From a checkpoint of a small image captioner.
Model: encoder activation gelu, encoder patch size [2, 2], encoder widths [80, 160, 320, 640], decoder activation gelu.
Training: soap at rate 0.0012, 3400 steps, batches of 64.
Data: trained on rendered scenes of toy objects such as cars, trees, mugs and chairs, 195000 training examples, 1.1 epochs.
Rows from block 2 of the text decoder of a small image captioner, named by matrix and row number. Rows with one number belong to one neuron. Each number is 500 + 50 x the weight over its row's rms, rounded and kept within 0 to 999. All counts start at 0. Numbers have three digits each. After the name is the row's rms in percent of the matrix's.
After each neuron's rows are labels from the 100 texts, of 14976, where the neuron reaches its highest value: "tokens" is the input token at the peak. Only what is clearly more common there than usual is listed. The data: rendered scenes of toy objects such as cars, trees, mugs and chairs. In brackets: how many of the 100.
# fc1: MLP up (decoder.blocks.2.mlp.fc1.weight, 1152x192), inputs 0-191
# fc2: MLP down (decoder.blocks.2.mlp.fc2.weight, 192x1152, transposed), outputs 0-191

fc1.78 089:493460634462479440548393527468540551445439460494485460501497494531513557435570500474543507384485503585452519526542491445575572491460543548460539439418465562527557549485509540464633504541417462441525478503422525448355509559460417423476448398610500439497514511460520454535456503452493489491542474528499444568443521580533480389586544488521442539497545500586492545541497513462471461461462465497487578491456538450440493442448462517544500432532474429577486519583432408532520580421613425515464518494533496527485432462432471421562572519531498448515541508570502538508502540519457507518
fc2.78 090:469492476511465630494558651410507447523468565460549479449414528534428535477573602483554577466471508438594589429501460471538581528559492524483524519483509441491418449496518470475457473520473465582496512605585431554540515547547415575532483560434487466491459497548500516405569453469466569458472540557516568543526410450585514485486453529555554529527485532475413466527445516490523507539491449450489475601427446530534515464451497466529626583438465538414505514478497485531535510491556482482568520456465491411442441464640471506450537446429481482450562507551489581530534477505515447496
tokens: "blue" (83); "purple" (14)

fc1.147 102:362484412544520470505396462432547513511423510413491485543525484583531561478459509449564497525489568562392596489467552543447495481514518491512574523453453497508451539500546460393509481498417520522420564466499493587447530523475462460517551465481371417556500426497488470489577495422489527524475564542496466474402486500462519499493464502418498442420484560602492475404539595511434524430576426485532446488583549422499578537489428441515534510544519462514492499490474527480450524553397459438499556498403585504601551532565511540541502495502519485543484536546472483517561382473475505399
fc2.147 103:456563509423584452560489548427477495371461525483444515565432394462485513461470496487490489542526482551353523524421553527451416535484521486495553614490532493534454471464533502543420604526537489423503539551594531572560641578585503490536456532438430524596468554535526478527503445475463495611463448467454524513561531553551421463518514573497547496420526502534514549506526513474509506435488337545522460556480440508503464523506589531508487533594457508478493482515529486539546486477505394465486478495460509498382463563430561505492533505481457512511458545537503468444457453491427609486
tokens: "an" (100)

fc1.310 103:591500629506455467458531534463560521469544522501501485574505472562495485470457518569430519522494538502542472446482504539375505441506466570547479382485488551548536423598485521501541446500527483533570515538480549477531478604525465439505480530506491512431489526526512430477509517469548536536462460511468471401486598428452497507464542524473535504484461473400500479540555429547496444630504517517669405557470571444525422476575569551487504454523599476552483506407600466460486564501497421512486413352487449482486532502466504406387515500548397514503502524488485415506518520515471479572
fc2.310 094:500560496488528531489489346415526487484502538521462539508489537500422565474589581472546513492474493596493505522473474484444425573513457442577548418465498499458462593512545472416475498487445445474408578435487595538546509529438475468524589486511493522531511509510486488635446434386510508510512496546454494460504433503538511534429574502585520452561539559418435520422549440491522533559488500429495547596434446519441524465466480525503427373488476507503539565474521463499503580570490426534474488468598580499527556498468540506526494596467453369541534500565472530596397435460474472493
tokens: "pink" (67); "ice" (33)

fc1.414 116:630552524501497462461468503398488548531604481484472531515534522519569495455426437446447538490516526485521527481521509426502460500519566501486534585598491448492448460565485515469501488550490472590519440494572541497615470681533465512526510600505469564496505463576394473506475484487498533581511484521544534433490576488469560461508497520467503482550391479416573479407543455587486467557544496512542461515469446478458546475491458449424493559572528456532476450495600489416493461541436512441365463409525445496462501556557515466574532470577539487442528586570536534374513518510540431505
fc2.414 113:521567464522504616548480477427527451446519621511506506504492425532441490508414463426468478567506516569489435562456528465473474491535486480477586544465480405418492549439555576427468417525366462561461506416555505492503565530497454471562505617452462523532536577457558521541476444514491496466573439476509500435555470529463636578481556597517485464603506510436489571430483433554494450452478380503487553451499422489482499591480431504571479440543509462521500440521554507389429458469489558432442508452515447510497552536469439508526540492518504541474428468475551517477543454507398454454
tokens: "ice" (100)

fc1.409 116:514519497540505510575414590398521502386453437487582470507473456573506508536523507465528459525493531455432507515486456533484527521496485501495619513436545551524482583605588577444604491454443543495490569443586426534464468530427542498493494557474408516453480525454532382465508502541473478517439426522527485498396452489494566382490465526468475508503531489529482567447501537482486481454515450500556384438569567555489521485420522479527543518478522423513438461524511560573482520476470506456543643528453516492579496419532579568556563432508530415497470561515481470498566365431493551421
fc2.409 110:396499550527598499507514487402494502512470528475529464569429470452424510439478537521502539476381467541497474461501512549457461538507527495467524511503439513494419463608581540546477577566584530345531466498538486517520533578487456420511535600488547529518494532530514425534550440473445552567489447495532530559456569505502434479505513472553562492422487527576558495488524456493507493409452443563527513510410436541439495449590495451413593551562455520492496584467521556521456516479438409408491424622494467470440428507523515533519516499475440522473525573535570527502407539564424549372
tokens: "an" (58); "the" (42)

fc1.324 137:501498526458496499483439542526509470501423463604524443492524546439514581509539539573508525411542571555458465561461500464549521493512499547470402487530521493444496491533459427488522441639579500570468498534594463418540445565589510535487473454508525533468389480526486554506626477505523520559457439547493573444422506480493472464518501418501540552447396543478457430524513500555441498550480503512501437484564615501543543443454480504522570519614427506479519474390560428564477524422481509543592455494515539504580485423516508608519451450580595499523502515583524553550575504461440603454
fc2.324 118:487495548470515409420613526519519458512566499481475514405510504465522556619572506601519555433508538489508536511412478519539471440462518459590459496482496410474522540504397436573549487540600517502472462536558450484565452511505459413631454525472483432572523444423466526454541525471516566457493472462561512554537476508484497548578524542481510471429495443556387481493499498516444441562501480403490421424569559532473527455528491457524446563468467522491538454349475482504436473417531547493482511445486443518533421407519514483481600452487526552537518576539622468470579510437561514560
tokens: "a" (100)

fc1.532 100:561521450536499414462468584484596531524573535462403522507494459559599456563516481481428460520492436482432415500493400546458471398539503494508541525485450512487567514538492496458542530486444475507603444531534512427470544454438528527527471527517525500492568554508527498492499512450423520462602441512509525423474485521496471510555537462417611580475426507437624608467490476549427474513518590475497433607513485564539468419575444446421547519519528512493506519541569409474616472458487532583468520509498471541551517475597539512527487555527542492486386568477524499562551551370438455540
fc2.532 100:521461441521450513567486519544524536512427517522487442514532386545554410532484455416448452440443559427421498485437476539481484528620605464450552504538551364504477495459649508510478526543463481479633505475499533443541416471524545495496504508528591529533490511511507531428495457417427519512521463504442529547532534502466531558577479503496447492505497490515520545494487441570559501494517411484475506520595459450564551498515413454486416494559465455489460454533580456441487473551447531459462410455503475548645550429440389469568494488457459568496476500429437453491444549555603555443
tokens: "airplane" (46); "boat" (18); "candle" (9)

fc1.487 103:469518396515541600549527490420497574486523494449516629543503494530538535571530519456507553471452534472391453489479460505499543533506462560550471474450450560512474551541542530479429502541421574532517491525548359550493467487493515463527555434501494480552426520527471456460655479522430519472332563435494484487434496496484527451538485449452539514475526584579487528394437519489489439448525438461489469450484455497397557481475505533415575507474554503461513501518526580435471447559455452486481567564540553585515430391513574531424582453473453559419489511521468451519525421503528579459
fc2.487 103:428557536489570474475555489420588530558485471410420461605446470501475530383460545555456411511462464538494506469510487539443476468491500546485475616430466404453490449503490537477459594382554490452491546552447545445451548489453454461495461503465544498564497499530578498520541444528485476560519502485480520544442467594501364490505492490507497508403543542469554503519555577473471461442539432408468422493496596484503588476543601516423451583508479422434520516418544563557570467558504491500423563552528538504417504492559436578508453457594497541471537578493475508499525453420500589493
tokens: "black" (100)

fc1.686 098:511465605533491466546440410524537544480464483474464492456510539464507618423488552379581526525543487542498503428539518520465492549450520437488536482469582577538447438495418519423568458536426498509478515531545487525492477525468528457440447513451548491481465568454561442580544549463491494438464468481434435552430609615516483382601595524468467482479506532568430469582412500496550466482464487479436578501526531555541524504514594467501543498573406494453488381555407395548548502437554542449529573501539449588538551471444425472474549485457505448532462448494527492553449512491444499557
fc2.686 095:446423460568419517506530657428488483499547504439470559499427545550497498425497584471480533420434433432571594403533480509524611531542541553538517470505588456458495394457522509542485458489556539516503531529469479550519544468450500554496442494552445444583397496566421500464445414489515515500465380545434585590542436501516491491491456506486536608470502516498442475532493550503458542443527550539528528513437467432449458429492466555486557442408477457455526471524423492545464497518545450559551445494507434446460509500591555513615509515412498414439523571568460455493485566478462474496
tokens: "blue" (99)

fc1.537 102:489496455548493549499453462580534381483457487531536532461462491523449523461479510483546535468446605533654410479454465470493614498446594469546464508497513523517464514498410473486461487532500569596437562378447587488503485539569556533454535440519490471520385428509526499455485524534605410421465475485492415520492415532564544443462504591456423514506475461487518430513483484516524512560487561515508482421502467524511468390470540476557484418407496423490515403571540533566479485561491475528567478473552529520507447531489545600435478465525519363452511473505490426533594452507434498446
fc2.537 105:519530524554509467499538474534503526538557411471449428591507463504512482540607545486618592405536557539545476432525444446522529468552487633491468504552529580507424415521492492598528522515557442468448509511482498576507522442545521497481455486638502593437490480521452394487543523538461483497557544375413615540464482506521402531521502542452525451524482437479590386523560505545456514446424526492489463540592497453457446457467452499494527541531490499535469604500549492505505558456500464475561519569520457451586533541573527472478543549473526442460478468590426439494563510464597453467
tokens: "," (100)

fc1.362 105:525419521502467437440514510506524495479554505494484514512477442500571444532504397536400529559392521494439456520468504531504490453628502531543507503444576472512453439586504408469529451483556523457450502450402514394480568480524545515605497603450400585399601604542496456423510448469563489519586422478506453400528534468542470506523574552528538539449430508429520463580490504540472463585512512433550436539536510521551515457539524496484455393518466542546436527483523493644499547492490610503530473535537462527446532470523553446475432433539447527531455523509508548568498515419450479535
fc2.362 107:485459407572473460510485420480534486420440495534559437498548514557565402530603519444458590507414523456502437429464512548461419537479505422529522394466544502445474558473621517631529507449502535490549522548491472377490375445469396419419465530510574534499541495456534464543508497482453488581446493512451490542517570477513485489553525487545534487464490431510568436506531424523479460543425497466475470499447414551414473503570506460494509493528427524497516544438502555511445515476468476445515457504477516454563528537410436531541459474448414535539539497488602466520394571613460574451
tokens: "airplane" (73); "boat" (14); "hammer" (8)

fc1.620 092:511524558472437564504429593482460470517464503576494561587414477447554519463481440582414594457539554507541519531391498565545514532514486497503463555513493573447445504512474414495455417534614562554544483492455426523469474419578558453478509409501544525472458507543505529508498526579522523472376577422487447480508501457558540429517561478557599417467473440460523537521447556418519457501477450491532454429557519526619511481429457577442495568458472537423451509441517531532545482500448528525597493452532492459595426589477500474466499503471542412445521515415510579578546472501442471441
fc2.620 092:554546483525483392439537411532581470482517539512463474533499611499406539534566516567438440476539497512495553466415569463527528484554489459480452531469567442531525523585453557513482570390558536547456464506457506447486510423495399533631447552472467478490487440544549529451529468502526467561580420547469525492517453553563506506575413494469476467422555564588462458439551614532454430506553493463466472410528561532554587462533594494579542528561506474490531488443488575474470581474496413541524584504491491531513548467523402566503438532528477497534486523474593503394575438499485546563
tokens: "a" (68); "of" (23)

fc1.508 093:414597548452515495430495448517529489515458526476523495506549626538558550536526451584555472512485482408559493518532433584537459435556504475478493553526462481457477447488424385549525494488536400555468489573522477467477484523545546512559506511429584484461530408458475518357552458514415501451500537583558579481575459378576465467484497495535478552483417532502490472499540494510527602496476488450526540524461529440468505567557461516536505468621519569525507624447491521492471531434554524538570456569413443495596526483499567436449544492482579576487496431587545547553512474466445580444
fc2.508 087:503502448550510418508509468529521402555502547456447509408504504460527551593542497584522472422391543546491588500394461478463483511519489501551436487577532458535525595430397466585570404491522493512537450547509499504565501459535425425466363464414447489524527446438509479451425489516506456472505484496550455540531515497471438555486431452552524520439508545544466475483556456547405530565537499455446529546562515574528524528498586477476432536381496596477413434355488538503456527470532553530456531476550557417539520420496479459549605448494488547550548495484581515491479477442571528522
tokens: "a" (100)

fc1.469 100:506498487454422465568563492431485519474518510385445518441494485564534500446476424510450522568510422505549472491584547541492442558581604519564550502460461527520541482480570491498526506492448406570517471428519636542600507619555551514583499384531544517460513459556461434485549532448453481498473496551433510459505472530479426624431596555538490505480456544480564541469552461488508514575547561489618450526589485489479531457586540485438487507492535477593569480512599591455508441448460505505382436419489510436450516477460494494500542487604479486528518555423541485509569496484471505506
fc2.469 104:499580455509514542492549443386500429450491562527481479447521443523545496488465524510567441473524470541444498572535466498416489481536483554496547609357476379408532559465482435529508464401394418549557474522458509514600538508617429467472524492567564509588494473477519454458481517481454536426423520460459448464559476530490568574548506591499484440583498486441545457435546529526555487512462463391450503510637452463575506492486457450539487479472526531638546476560451543454420529564522498443480589480576528509543510482464518458481575498509563552518512486496483436572430526520483494511
tokens: "pink" (54); "white" (44)

fc1.311 099:571454572573485632439514509441558608571601519536535504463488503531416564580465602480491481495501522487411484457493514517560541480476424426401493537415544575510555489540455511482515441478504520443468514543546479509456477443507554417566538484432527532449465526480491513567563555482421435497476565450495528559473558479547464385451438468474510514470594578650439533422430432556419449431492487476445581415456469541451511539560539543555539545525529492447538501493499487574505480513495604521528504536527507581410498450511413508514554511491506453476562425527471536541518416537478500441
fc2.311 097:479485512528490622553537518491495470510514473463516460552488468590527470520459508504469502534416421529602543484518574430516568543463514469520520489410484496450456438575444463414525592430523580507512512513480590506444585599463420561402504510395488577452513586517493513494574471468529498471513522543484402503435481605458554470490562458462554513484521528472452514578424523529507454484432444398531532567442453521446579420476573493452479576456481542391562436523469498475456492569488437482531518511482484424512535443518492599444397577513517519423568643522493526491513445485575510494
tokens: "black" (59); "grey" (41)

fc1.151 096:591493553520453556550433529443421581503572464513477489522539498598542443395536524517567527603538531458603485517526479531463475533522498575499543473427463511502507486506600428484486488455454507480527531571479484505539531607591592504536435457565557544478436463556492534526590500480500513519443540534482508475486447518591478544455532552537475406475466487434564508477538480527461520510518459493536402511588480566570520442558586455498500476456474465634539522561532550558532603510529458467476464443624413507485451488523623384520571501570423442508459486560553442504576555533539490521
fc2.151 110:429475564513483514498403505417506434495482557469465512474458433549452562534550505512488545524476484499408455472535505467518521530557596457478515577367540491462447459402605500465465439447441423577486479574540550537558491538460486596564535455505548457590455505450517479421474443524515507502494534567530472464539518513525590602498551575515486466521547578503474569500437514536479510507460504384460496584618482545549485545468551531481584572493614528606552539596435571392470446500566486423455576556495483493493505430583494468456505475521540551499508402491480496541498479411466508543
tokens: "pink" (60); "grey" (23); "white" (17)

fc1.398 100:578503492540521469532486450552539503527561563609485576482498476539521592559520492524520502461481567443478440470537538451532538421527469484545417462414521559491488535504508499436467548455422488467485380456618450514575485518509480469427418454514477553600476590531443480497538512451456454487405530470488397494588458467454529420486498414465513557494541423556536497531537533541443491439473531460399526439614494566522448532512540512481541503566451550385467476430500577538575539539544484522468541568562631521468517543480482448462413470507396401482497468506504568538563519450554581526
fc2.398 087:469482527417413540544500495506441487486479417542453388553464517442528531475499534405386477506491477514510506448481545489487570478497485523460394537493490516529491401480516477537557477483537558460520588511450569439497543507476494514572509500456532524467443477494509650473471365463456525497549506381395570517433417549509457492529506492511515486448517529487538501560519597515520534481478555524537483491452604447460636487470517576486485588491619446515537531543505510494442494558466452500540519518451415443558525374451442486587542469519604572408480554532475496415560473563456417483
tokens: "black" (85); "grey" (15)

fc1.5 097:547497669421521578465521644536548506579545430547433534576519530513485510582405467497502506579510524467521496581486445491514520458543478527433439480451450537565585515514440422471485439564510520555471530557528475494544464483563453411499575444516536527477485478562453579434561479483450563481496491467447448436444426489518473541463532450553581533511382565556447528545482430557502501534539400494562459533559532513590580501507513508527501525426580542499570518448590558523490464415526482421572440485491495423553481429524539484535468452557508579473440500530501545492543512485557608532
fc2.5 099:449491455406443423438594484409534484495579556536497566419560538468523531541555618526499522420468505514525538532428538514457464485462520524494472543454506434498526586539469408480534434551549520481440538556488458497547514447519475438562420569438489462486518392410540545410554444470492524423540515515550453539516458543520457566576470455512522553423524494581367502410579473479498468511538458424457494516529507573521486412526504449533506527465485560461499465366412573547475459478521450463486522501540490501554504474506525523573534522502518500519521542571638599495547541384545428560
tokens: "a" (100)

fc1.52 135:499546547517509461455478504491524438586456472613508426525507504435569576514490538556521512382512596528503416601496468498531569456504540552539382532516522427472520526527470410514536450617536559563477507555543439395530412572566548493533502467502530538491466488555489591457585447545488574570493464488468528478515528477570490463518532473539555516450441586530441448492558509572406447508456486494492459460543617573596568444470579519560516524573466521453553476476582446522470514432536519547532517514463490460565520453545480579500514450508539535552488441538578581512570516397502603512
fc2.52 121:492570499433463434460592513548530424455541466531543480458496547473479500550546540588496513401477548516526599477427509535542469456522454521515468532495496436489496526522411434544516458543591491550458531569561493433625471490475421388600457479460478457528479423408465576485501527413517571425546476485572511543531410484543497554594527544533539470452478501585423541497570554550394434532500443453480500428516587543533520441543499505513473472468418533468520421320432498515473543418535471495526496469516509519503509422543532481514609483501490567560539569487587543441534483480507464520
tokens: "a" (100)

fc1.263 085:410501458508459529476481515537472486422524565512532528549494472521554490529557480536486495524447478496469558485473513469491482493497404568422491415430501497504534374477464435532485471536525505577577538533482535465451468530497454546614482472426389537383490504575511552445373524561561513483520607510636480579476489461442499462489497496540512572444487531438493542402523489490418461514474526542548490496470633398528510578455506543476545517483557468502505554522411462533525574545491515464479479497507427502449538564482569437500594453508558538601527378646552505515434520525505519586
fc2.263 085:465464481519582430443619421471592483392427437529492548514531560500535544557535514514551545507508558511486478529427588475461455543517496434513518490545522534531497534505523447485495489432542507481455367489446481449437532466491493490432533522501570652514531535527515409629502533540439508554531495568506514444548601486464522444409500435530492471480489574536427521578450414509517513531487529522544500542359376575559499485527538532502518431444546574510559501440545479450530524459467481397504520496432568556479532490531480480427503540501415442474480490499519469532512337498502563572
tokens: "right" (84); "left" (16)

fc1.442 132:540523553445458573437484510513493425563473465620524470506474547393508554507508467585526490417565565516488462497480489488555550442456538546480433503475515460432479483579436445461495450587573511487522430503612469437500388543594516452490485458489437607496438507514447551440602472576452537534473491483474559439487478527515508461504494428532515514442333534492470473552565467559463491519483454523447428453564618568581546446474522467503585533557451536481575525462549512546492568389553509523619471547481473496572511476508462575492471447532568499548465501515522564536558513444497590482
fc2.442 117:487563552488512480455581475499474458453510506502528551451532521405535571577532545595549512380523511496485542509426516512463514451484493463547375484490528494473511514457427463555561479541570495521475470504563455443596527491542474389647419444487484445527508375445487554492483491439521553486539434457502497549464449508499462539561516510502519503442499485577408482484569530510381453541445460428472420416548592508494502418609499420527467471510511556435516420319471461506429545475523511481463545472457453479516468448599511525534573490461516527492532565572565470440564488480533480522
tokens: "a" (100)

fc1.466 108:530441465530569438474443518478497469470564576430499492534512446501574531565432433547431547553415437403491437441460493569457531448601497529476552530426455500490568588510516468459542468448497507483495519447440462408399521505567525537566522572380413559459559516450584387424473450533505512523549412519427438432503466468489466483622540591546504544438420499441575490464527433516491454531561550534529416550506478536577499446538526434543541461541399535522454507562586540563484464478505517490497555545487505433474509481515535527487427464496539561476480569509511518594491452479417474441
fc2.466 104:498485476558471483548522522526602484468545558511507447504540476481509452558531501411456550467427484394463539528493533533530393517480485501506601425474533480485530601491624443603529601518488521529588453545504488432525447478503462458469490487437583588467541530482529393476444520427452524583449425495480507552527566487540513565519451378454603472503506473491558463478533473528417503523501470472471468512505498538443542534502449469552505554523433480447494512479638487512428517406416427450490488522490466505577552488498510488539479457396380524574588522514550456514398515604502547395
tokens: "airplane" (47); "the" (45); "boat" (7)

fc1.416 119:505540445565515517420477528541533521452527505493470444508368452427434464505568502425519506421452637493473498466484427414470513490452498450499425491542492489485491563501436443565520499495484594557489569407484461528433441512551466467489489447475421565453521440464475453564496589540485436547468561414522453557519533422485441480430537516483447509586591526436464512544602443480512449483521527547580466528524488433448481522459499548535571506426546472518492474504487449550435576535551404488507547595473576465466499506461485472373438531533456435529582468561480446556565397445602538571
fc2.416 129:519503512524532409483574394520582518432492519428437416580446523469487467461581603525580503456579531494480425496491505409360532529560532585520475497517503579500502588519502498537531545484509518531502523507475466558483436517541534408534568459469558625355479495455544396553461578516547497533497513456498544521519501529511451409500557513436498403540498452509547404487548453479531567459502525514584478586444564474464476514472443515532560518454510533538522496593496492542449560507528449606605556542447558477491502517532568530414556497508568427515564442536435441524548457499518488554
tokens: "right" (97)

fc1.371 115:504534442492531493504540505469533573463563392492557549488475482463476515463505494426369536462452593500446460497444455423495552417527548485559401506435600481548498487513532436553507461552532502562502445451540439470529438433445516526484485410503569558431449495577462492477607519518485541403431599400475471481564567453461472525505541386438518600552544540555516464486489539487527514454493588481554527424479485431503473541414535576575547467537463463522484458547452573548437547547475443410511593552494584527451466487534405477443460481448543459435520474533461463541558408449542499523
fc2.371 107:497463483467569475436502442543513500479575488418445473477441495471527551483519545460535514492452530537517402437617490496345594433530505573487442481456480578483463467549489477608523465399579510549442527417527477526472534455474469425470525462427547544453423503569558398463523503509534417557497548403436542468484510476555426405493561483467498452500511427501534417447633504500479516430475529526580515561455586437391455487469451516451481493492457439476582493518517542560465539528459436511558560587562499510524488515512535561447529464541517524459552438553409459504592510475418538492
tokens: "," (100)

fc1.447 094:621525472492569555423516508452540469500598565590513427468503421585582426580443464545408414558502492423457487455553467526520469409516448547514601584538450441470514493534497525514519507566521412473560435495549481447536510514477479477576451565458430538413589571513461467566486422546540522495532493493445556449552552429483490470523542488447532507543440485409582552463469402643441444546574580532465515512463449516555539455571466452486567473505537487476489528515468416506590539543427524435531484533458491524487591542479387528540509498531462504554552531524464556485479539482484495521
fc2.447 106:477470453528511506465497471523545517406537506507492497453511488459512435587403455470392530497502496450495439418469451510494452550536556438485617396502453441481573512448557531543489513465439503553526498423466495476494461451418554453457551583548505479426615582505473503491462440469478599522475519575536488523586524521469578547559501528529480425542436375477566523471431391508513408520512367468500573470507544483486529530559447598523463470500518515502430416457496551504486470464478513522500437450533498565576617541405398498567431523485471536477471482391527508512418464566562521504
tokens: "ice" (100)

fc1.665 103:594423503493507538506528486406508523569492484503534455586464508553479530584470509481450533489557633585502487390551481486548588498499445516491410421477526533491496483483438588461510600587456562501444530566552405514533593452421525530476573527501454387573498567550498438467594582428420495521462534429446471577416481518473471421566444451414523516483556587574539560412473558530423453476486500543502523511532597465527567518414512466445505545511469503420534475487445467437479548519559510462491483533443531490617528483540505454451503488511496538540510484566511492477478441445453537442
fc2.665 105:512486563453489511557571611464564540527532468609446485564524481529503474485532544537516426509482469545500519447510532552574506498458495526533477549519501547523508444419481568544461549469578510405523549528486573515457585570431526486551500534486474609554445472572494613552467552476510566541557448485476558495465507577517411431491486539514498563499503536538511545616509607531455487457615546491460527521399572390481433434497529500498479505470484562396526578480478511615499468582518408417478430468572570478439553498427428557546537508530473437475459592518445502445497576476536491419
tokens: "an" (99)

fc1.556 102:507507587482464428456515482537485495529427463513482527495482557425532538463521473585574486498474487514557486558547458447531438558504515540539444530562497431517475495538453489431462468566509518598452351526563454482527428497573431458492460539559528579407423456432508596508576493396409504574503529469500525421509485488517456497443492483593442443513343520514501561473542454627452469538450528465483497487470538520544516564545478456475491494487471550506542562447543602561485479475565507606489410528461492502586493455432501631464442527512561512536423519533578543392507537434474523464
fc2.556 109:480507498511450494509572478541531462512498485481502526452472533417502601559509520588567490397526562495541614465407469467478425494509509519567515530485551425527510508498370476596499450565533404532492465522537506512609494506528451464625379479520441517534506456426523551476546502452447556468487481514536464541480515453432524564584495518525538443479450489507417505395557532435451484515493510422447472438601602574585529497598466444468469531523446577463521430373482548479469459427547480514492493443532484475570479504567491488508499435464493542551488546547545439444543505426580437611
tokens: "a" (88); "yellow" (12)

fc1.720 091:549508584432448545466522499560519537558454462452538510433523479509416586500439492484564521474459487566475479403521501466526603500504433488452444498462541543460470482505434522486549494475364451454511598484528450432403491450491512431429485538493510540477474547458572496522556500525490430512509413491477543627414592535555485482548495440567499587533478464585384476497399436500446487386418526475369576481529463464440491425572507555471512490524444434455550507562444397564503528516473604495513554571602499517448486463510536498520454425511483426497539480514503547514425533536484476530
fc2.720 089:437546504534409598486471651434493441535561482423509463437456572542477492532514532406542551465520311552597593440477451520491590528585408540430501438529514519447397368446579395494524502489531511593537531511485526427515553579500437572537475484466443528550441486495563528492512507519464523504582527521491477557480530532467521471523468528474432587451459536533489510512444567455443586450549448482507542552490515503470493479557542475486499474431465506450552427502488419491493517472524416550541475487499448545453433447574518610557534542521551483500555494510506469465484562504477528542
tokens: "blue" (91); "purple" (9)

fc1.334 100:534554543553530545518542442460541576490486512463538491506478557501474500493466445501534491512430578515447439512408489495491572518482543495426462479449537539475422482541420358497544475494502530535432518493503388520469423528491553429434543475460437549473419511508464481492527499574486416516435504480444437462585532577522610461482433532423464504564522537624421472488499563522481430466538558474487546376466505583471419487392582511497534543492519498414448428534547519574429493586475477454561553585563521515487433440448497519461530493504536366439485467554441531472613431538486558503
fc2.334 100:444507507567484540457487412498522512504525482523467425525467538543498504449466542481493531509472447589565480512532567475525532464515533540502441549511513482481484446622517559577491527495483502481516587459480476467481596505483469594509438558555549531431439522532513516419514397517562478480626528413467561593389539515556415361452566498553599568451527455495582548513569515461454549427451472450546474495440499482451540414573528522497514529573497495555509595470476564471538584515506473479483440562555483450449535580542476623477457497549576490391475534549512378442519452504459498430
tokens: "black" (92); "grey" (8)

fc1.81 110:469588517577480431485467521481427507399519460480528476483436510577481502404438450593558485487517485524503523513501467547498522460548479434405498513548435407430507454487485456514506485509482462649516461478518570544459463473547427588476542471482390469498508511449468478630482520441562565526504486496553514506474500481487455499478506495581550526466505413399571468493594429545529413582513552571525570507494440379440455418499541555529392506498500435471515473497437569492478574519513518498472454424548476449550595525541449467587569493440500527494514619424499481423449466486426464579
fc2.81 099:490543510443490540507528458488462491528563485475469501583542510513498539553447480521414518603505549574516454538506411556420473541414426459550554416446466561522489437511435526426496576465499398516438482391584502550509449492514464476578657499505480490485466558486507456576572444460537502515489548592484543432584489599494519552437482422554470463559551508451447503571525528556506581502626463582453598577448553458449455491526424541494504380441519473472535446552463458521483467466535495506505528480496495505447536514506547489452526573430558433517418502586559452474413450492434486499
tokens: "ice" (100)

fc1.613 097:560466459503536539515523406418552586487484538542626488575415557553508522531517504503460499528523576636484587548586561504572578479447477599559553522461483554532496445512568554473513565547500582516524509556547495596467506458440549456547495453501438392565528447581457475492549513532487485567402547468510494494447494468556479487525433490493522475466569546597466486405565572557518493520571428546509497486512555473498553564396499501473428552452526544437465416486415578517405520509552495531571554507389597526508462490526440453531513459475512458467476491476458509499507424511479547403
fc2.613 100:530469535425538501530479501461459592405526506527414522596465486492454521529467502484481516545546493524536578444451477552411428490463435411441466492485521476527553483477449549513463609488551516441437583546495544468431582543460467433575467517484478520585523511530561529585509528476465541452412439461474474491509470460502462382456524516549500584491577400544470447581545555490446490495551408435495511577448617398496516566466645530406460587541515544382479558477520515554532533532546427432530435521518507466511462538461430575559513455510465472424530513478481491466474537556557568525
tokens: "black" (38); "arch" (32); "teapot" (12)

fc1.444 081:542529490469475500433542444503494553472495466544556516479490486474499564505499590457509534459536505491593521529538518424526433519441584490576582478606452631398482579477492550499472580523503535569545488463560550468502448548541360456519459606399454552562636412500539463574518450531532531421530533559566515490608477437549467513546481496511543486492534497586552456472499534516512499506576434529564565512624436439511490465501542545455506452471489449564468521453433508482506574549603417492478445455459474558509486529518526518547382574517487531522548539478488516495446432477550483398
fc2.444 081:533470546546472531566589535502501571479518482468400514475559507554433421558492502575508385460559497559442539473551383433545458503473499525415553601424557445480532497438421449485505474490421430488518452506492411551466442417468462478578484409417509453553478531547480406514464586408527485528501441499526516539437488602490485423546460481518499510533452455496521585483459500437559459471457498429481451574440535476441509538471394530461537485469461562417554437500544424555503572539568513592515490547512511498470548492550436433526524526468572444604494580536531452552489456427530500578
tokens: "ice" (100)